Rows from block 13 of a small image embedding model, named by matrix and row number. Rows with one number belong to one channel. Each number is 128 + 32 x the weight over its row's rms, rounded and kept within 0 to 255. All counts start at 0. Numbers have three digits each.
After each channel's rows are labels from the 100 images, of 14976, where the channel reaches its highest value: "top examples" is what is common among them; "peak on" is the class under the peak. Only what is clearly more common there than usual is listed. The data: rosettes with rotational symmetry.
# r30: branch 2 reduce pointwise conv (model.blocks.13.r3.0.weight, 132x528x1x1, standardized in use), inputs 0-263
# b30: branch 2 3x3 conv (model.blocks.13.b3.0.weight, 198x132x3x3, standardized in use, transposed, each kernel summed), outputs 0-197

r30.0:102141110120098139117114071168106141115113139161106125152121174101108068187122139150140105107113096093153097145119175182108094111123143169100098165112149150184068114137149101080150150088133175160139108110096097104099180115152119116093094061149098165182091146190100093102078150091174094080112110144141097161094136102099120122079120102099152137120097151148121100095087102084082164136088147118149110109098169123143131134103104149182114150108131104092158095062092141091094098152121128116066056179105104165124106101126177123137162067106160119142058104153119206094115130160112149108119102131110111059171107123099120117122150115127128151091167123106160112109119133052181182162135169083076144081115130133168139136087077089111141158176088107141103138156108111127173048128157114165112097088076119089069
b30.0:164139124144199178166159123094127123067053128163147150102106169133102108103137168104160126134134111142231112149131099152064170192114169193132103151158161131085083137156114129134154155107117082112110112141070116191109102059158120132164114146114086068155166166137237114227145123117120124136108120148108164152155073189143107132119086160152136168125117145150116132132098094084149109067102124096103143102140170130097140150147148160096113149071137133098162153156156119129178105134112142140135146155174124135113156150162131073081094099128144110193125105125080125141156111127155121151104164119114207110
top examples: five-fold
peak on: backdrop

r30.127:140153116125063126106120068180098127110104145162059140144138183097113117204124152148130114140106088140135128135089180186099135127095134170131090157138167147203119091130131131110132172094115184148117113084090117096115199133146134095146129040152113176189053130180115100116055136104172110147123110132147104159098141112121116116100125078125141135134077157158133089105093116087117176132152150121173156136068182115162163127087140135186111167068136107088151082065122144096081117146127121131102085179118123187136100088090182158101178060084171155129073111164114191105094143163101183105142119122089105062179114141110136100136129111118113130100171136086147088107106118099169177178122182116098184068137094111164137147077076098086163167180083109121106120120089122137163066099119109157103124085074091114075
b30.127:162111145165127190150168117060162104054059103108148126123106154111132096129158174089155141104132093104170100138138111179105160123099167160172088154172163122127127125162106144125121130090162096129146128139070130214119111100164110177166136158114093069166178083136205133164178125142108147173102114145118178156121114193174087160150122152143123099101103161174124114125089109125159123047150112148101151100163153112093117159161139146073095076051167104156124154179152113140148099129096122174073153120159110058163137131150101061075111119114117085165102091098088107165138136107142096152116161100107158118
top examples: five-fold
peak on: backdrop

r30.96:138150119124081051130139086139153082145148130142089126118137213143137138137142140153175139134140124118061144077030109154102113101038102128104102128111096102111111062097068129102053101114075127134037131023132095133116133151098107014139119100120125115142057101141109133117093071132161132141117133075131144119108145130135149157154146125136088077120061120116141055133112121085159142080148109141129150159084202103196174130106131170188135165091126153136138071121147142139111103128126123110137145151115138157132117089127198171080177101112180103151113145185115123097118104184125198095182125121134103108139127144065105136170123110149099155149195165129167138131088119156123188201091214118141181115135113122178146137110125119123198175197128119117078107149115119139147113110077132180098096076141095149122
b30.96:136100173135046128152132109118156102122111100055116118161112117097094121110121141074132124105180109088155107132111154146095211033093130141140089144099120104161175114134114132117112051092140137155191151108112129148135110102133101173172170127129112119121136052136144077129142109188134141132112119124107121160097110150141070130120090120110107013085053095160149111104078097112132098106131117122151116099117133123079088137123143118106079056116116097141103108122111091109104086112086117130076140097138096081125085112104103108030100089100084087166102103095082091118097115116124108113118113101082111051
top examples: five-fold; four-fold
peak on: backdrop

r30.37:124140120128077125115129068176111140121119150150062127151131173106107098179130152158134121132115097138145118145107171188072139110102144179128108171123155151193106104134140121108132161085127186158124116093095111093119195110155135101135124033157111178191078137154103100107060139100166104143132097135143102161102144121121109126089122077122146137135094158157126081111099105087113154131137160123163151133087193099166158145103122139181109173079139113073148094052100143096105094145122120114090081175125116184118109097096189161068186053092172144127067099162119193102096133171102182099136107131108114061155120144120116097136127107124114148120169133100165102106106114076170190186127181099099178073128116103174129140092065097098147164192094096120089112139091108126172061101126110165105108074075096118057
b30.37:162121152174136193153177107081160139085083116093168134131129128134098093146147166111155154128145102127183119148132117184082163118117169154161102159171183159132134118163107151122138113080144104138154139143090132227140138070191113171138138168131113100174175102136224116195184139138124134167112099150115188120128074200186102159143078162152134081106093176173127103125105089119164128074132121131107156111175166121070122154150129141072110081079174117140131149170172110126126115136107122160089155121163128081146149143153117073096111092118123089177119089115072112160139124119146105169105178108118168085
top examples: five-fold
peak on: backdrop

r30.79:117147206205129119208201147085196121190201118114137164114151080199117124066151081168146178140216204154110132100145121055181182174140133106181163125176160130098158170120131166158115156172158098146132177150141170187206057089105176140157189162088156086037171129125153134151137099140035161160184103117154170090208157218196140145149164177124109101113150096092156145194205206156125039119153104154136119132136111164072076147099137116123076118145098079129151148158152106105117129117103105119154140116129124120101135128117096077146104140124063125054152133114164117173132112095129085116063136089126138159141105123139116093083113112088151147097091129130123083125147147142103116056143093120166077107128130131091084121107121120093082096102081098129124079124108129101093140159168075109177139115063099132136
b30.79:117107122103182129162157156066080119048083086123131135124137148101109072114115081131075151093058095079116119097082142107101091185079111137097154085129106124106112075116092090105125180098081094132116140102041093097116129113109096105180122089153060055116109131132130118127093121116143080141156127105092147112146109099118140139096117123102144139150143135101133140141121076113115124057188135094041123140106100142112152116177158140112155137074107148136144124119118087072113069136157150106138107099055078100108132056127144048154125095147100133084130138160215074119136130149130139111145128159087127174
top examples: three-fold
peak on: backdrop

r30.68:105151167171143135167180125095163132149159117133139173106166096160151119080162087152109155145178159149100128104139117053142160162122109101163146118189145117096145144105118159118110166141142105122125175146158178178178073103108185155148158172100163096057162121100145150166119101147061163136184125121174169094178121176153158155122159135135113113118157098123175147176163174156085059121131104154160095137142085154088097144136128096070088126168107096127134162156137079104153125131117115130141143127161137087089166124133047086136070162136068132080160145107160091190123115071145091098058164126142170182110149083132108116081105144093148129096088142130106088131143144165054083059157056104177092115121143128098111133143131137085075098061086129123146100124143113086097153141170080087193155147071131146138
b30.68:103127139108181122135161165066090145068102099117141152146152156122112075132126079131093152111065086087088110105087165105104065183088121121101155101114125151122131090118090119118131174075096111155135161114054101099142155113117100108160144108168069066115110130146138112118103129137163092122166128109116157100171122075112152146105112135117156154175145132078156143145145096140112152076193138098054144167112088163122168094190132142110174147089112151156160110120113111084101117141176169103138094105055097107102151070123141069172142101170111131060132145179230092126155159172129133120156131180106123188
top examples: three-fold
peak on: backdrop

r30.24:129124097097134123147131163150165138086184148141152131156130139191191191124158142071146149184138133085117160116114136135050141112107127149129052148153089125127160060114112070107098157031103146110075139088183147154117163185145131130076099216165156162150138123056167175178156136184182151098136164141124154156133115123069161147210152206173152127118110166171128069150132111156168145135104156157143135062121171209137146089140057124169104088098125124096160104115059135150115065143114159078053105093113139157111137072144161135103140090123168113104107069143159124071106122160146126136129078144137123108115055158090118159154170109152193114120151110109103167114190176089116156166139143142081115158075133157144148080139103102134143151172131131153101104080107131137116118188177113114125148126136129100096
b30.24:067174165123107126085070105151094167154174149120093159164164080168158163173153107164094088168115135176050126138148175124157043093184142075105181120150159160186167154133133145147131101123132194152136153140154133137166170154150132101098137148170171174110128119160058133104129128128169144109169111135145080111160174105100174107127152160134133141172093153092156108101170169158133163168103121134119098175131121168180168097080086105124180176165128122159158126112130163137106178123180167113141127163112164154114109134107145151134171159174160146035146117179131158118169163171148139133105134180162117103
top examples: five-fold; off centre
peak on: backdrop

r30.73:131122084076110134090099091161086140091107142142105127131108147100134102155104159108143102139101065115161135160129154187101118084129128156125099146123154153167100112134143123090148166097128160144148100130131115110085191141149145129140094083158130174197086130137120126119103152116180128138116153143118114156079121093100116114107106090133148146129120157155104150090088070105111173140123144114145147084095119107093109144115130140126132104082113100123136100110099152142096138106083128118104072119092093147127116131065120100136117066107074131146092133107146172101181125064094111128100093105099114072146112131122094090092143088090112115107115096144154087080123118064169125105118113105056110128143119123133088106095018098132101102107100071128068136155082115093125077106165124143105079094085095099130
b30.73:149156110148174154055121106102119092092096111181140161121084160124115133079128140097127144134068130111179142162152095163114125162124177131160074132143153089117128139174158135131152149134129113117137120127099132193099100105154140165076127136105090118157163178140166154182144142131101136145094129162125146200194132207153094162151159197151135151117169149145146126125104115130170135094077142151087166121137171153117187156091105145122101187087177151118202178154172124150215111139121190167122181180121168101159141131168159110155139132134155169180139162119082146172205151117174130176118167120139190151
top examples: three-fold
peak on: backdrop

r30.85:150139109109080122105123078177100129102105147138054139146133158092115123196129162139117102149107077154129142130095181195085144122095135171141100150148156145202117092132128132128127186096112186149115130090105131088114208122142149102130129043157119174191056133139121101117061140108170121150130103138140109161099132113114123115098121063135143137146087155153123081112086101086128172129140151119163163125075177100166152133116141130190112164070150117105160111068099159112070117126104126122098094167122104188118125130061193162083195070079147155136088094155121192099113141150078163108134103117109130069180096167144118081141123120111117138110149137092138105108105115101189198159123163111097180095129127111177117148097028076101153147188093098117103143126069128131164059106139126131129105076088098115065
b30.85:151135116175125193090139094080162123092096132122132114116098132143136120149170172105148132141109088131145107171154091181124104110143179146193074161184170134123125124177095150144125123123155100114141116173104142212112126111167098166070122173098120117181180107112173144151175121128097148168082086161144165146113140190178091155173141170164123093092106171150118098106105128151169134094107103170100154101183159110118119147132081142086093097095182101170128174191173139159157135127096117181043158140139147040181143141148103090130121137112149096150104103096082136175151165087149090173104182096137151126
top examples: five-fold
peak on: backdrop

r30.102:127089116084135105098107123117117120128112163099083099142091118084130112155077136126127144120119110095112109118085159161099074082098124151044100141105083099154091087119109099119090139106110154124072079094143149084119152116138140107098099116113141150126110160090092132150110130111147114089109131117107104138079122107101085096116072092101101122149131143128088105090093137113103125108097140078125108086135125079129139117126108165143119097118140117105139103129084159131120146140146126156104123145107088148138108107113133132131146112117113134156166120136130159020140153123091128159129114147093115132097127141119080133137161111113160128126149108138131156082177111088174157154155132146064121136168112123088138132118058075137120107108087112141109121134118134159056092115146090111066094104105138092115
b30.102:083186183130118138069123118158143165147178145155132206178166109164141140156137127152120131167115165162108162147167184118138120110166146117125158130140166161197182151134159155156150110144138188169168167153154159165170175126151157144071169156164160170134133146201129135131149156168160139089160121149157141123211147149134159154143146202150148142162139152104167131141155148158118167155104147149143147166142103177154206101116086100161161151135179147156206138150144165168156167148163207117159125165114167164133131140120166143153173154159158151132155165162113154120210163159146157178132139160164125119
top examples: off centre; eight-fold
peak on: rosette

r30.99:128097117116125142098102120151106153124125160093074091151095140096081103149079129141108133107117110094131094134104132151034081088106126147036082141078087137136069081117134062103130110044125142135079102119115140098112152128160097119073096121164093160183094142117087103109089158102139100078128075154093101153095143099079093091124108092087152146146112153130080072094083123103095143131083157082101110133137169125139135093154110127178085143122125131113172144142097152129126140134132114128116141158120086147120123111143162123138152109125118128139142132144128162101104137137092126157099111164127135126122118160115094128137125137132136150127147154116122142102147094119163190146135140139102105094158134113171126141134083086094118115169082125130100132124109144163121090122180111138120068107080132136088
b30.99:082170173123092143070094110175141158158183146140113181174168056158151134160143130160111116160120166155087162142154174103148124093151137097117158127147159160182178139124163157151144094147131189165164162147160145095161170147143163128061162150165160170121124138181073137137135135164165142086165123140161104080183164082121170118136151158144141153174113151093166126135164148161114168167071139142150106174135114176171185089072061080169173146164147131149176136135132152157119174136169187115178108157114155180114103141099168156119172162164147146126161167172115151107175156165141162134126136170155123081
top examples: off centre; eight-fold
peak on: rosette

r30.31:114170092117044117109114051180118119100116129188038142133162199100128104199144152135148104103099097103122117127081185187064123110073118166122080154122132166208071086122134106060130158073097169141120118084097097089114192124140115098093125065165121164201043118191081117105030127091162115079120130154150122154103139118102138141104131092105155137127066142146145062111091101075118175145097140141151122147112169118146140100070154143162112184130151144118126070056152114100108129158138111140118080174090129170144094068150168161125177129129176124116060124162094163108067144166145177105139130152134088087165133129089175138183138136158113141087186152088172140147098129086145178165137185104088188037126106117137165138078158116122165169152089117134147129124133107129163118104109097145091146118078132114076
b30.31:161121156153107146186145136074150115077063118085142121133102130119097118108124175058176136106176092119144116117146119173092180083104151144144077177153161108133135137154119164120117074090175094130121128105073097177129116084175140148191125151126104059123164059126212105163164134128122164155108147125107143153109060175156086137131083124106132064081066138183123143130115100069137078071158136118164130104150133135052104159163190138068090112058107127097125117148111117142130113142084119153109144132191127117134142145146101107048097086104092119144124096102140123143118085117130109121131148105089153063
top examples: five-fold
peak on: backdrop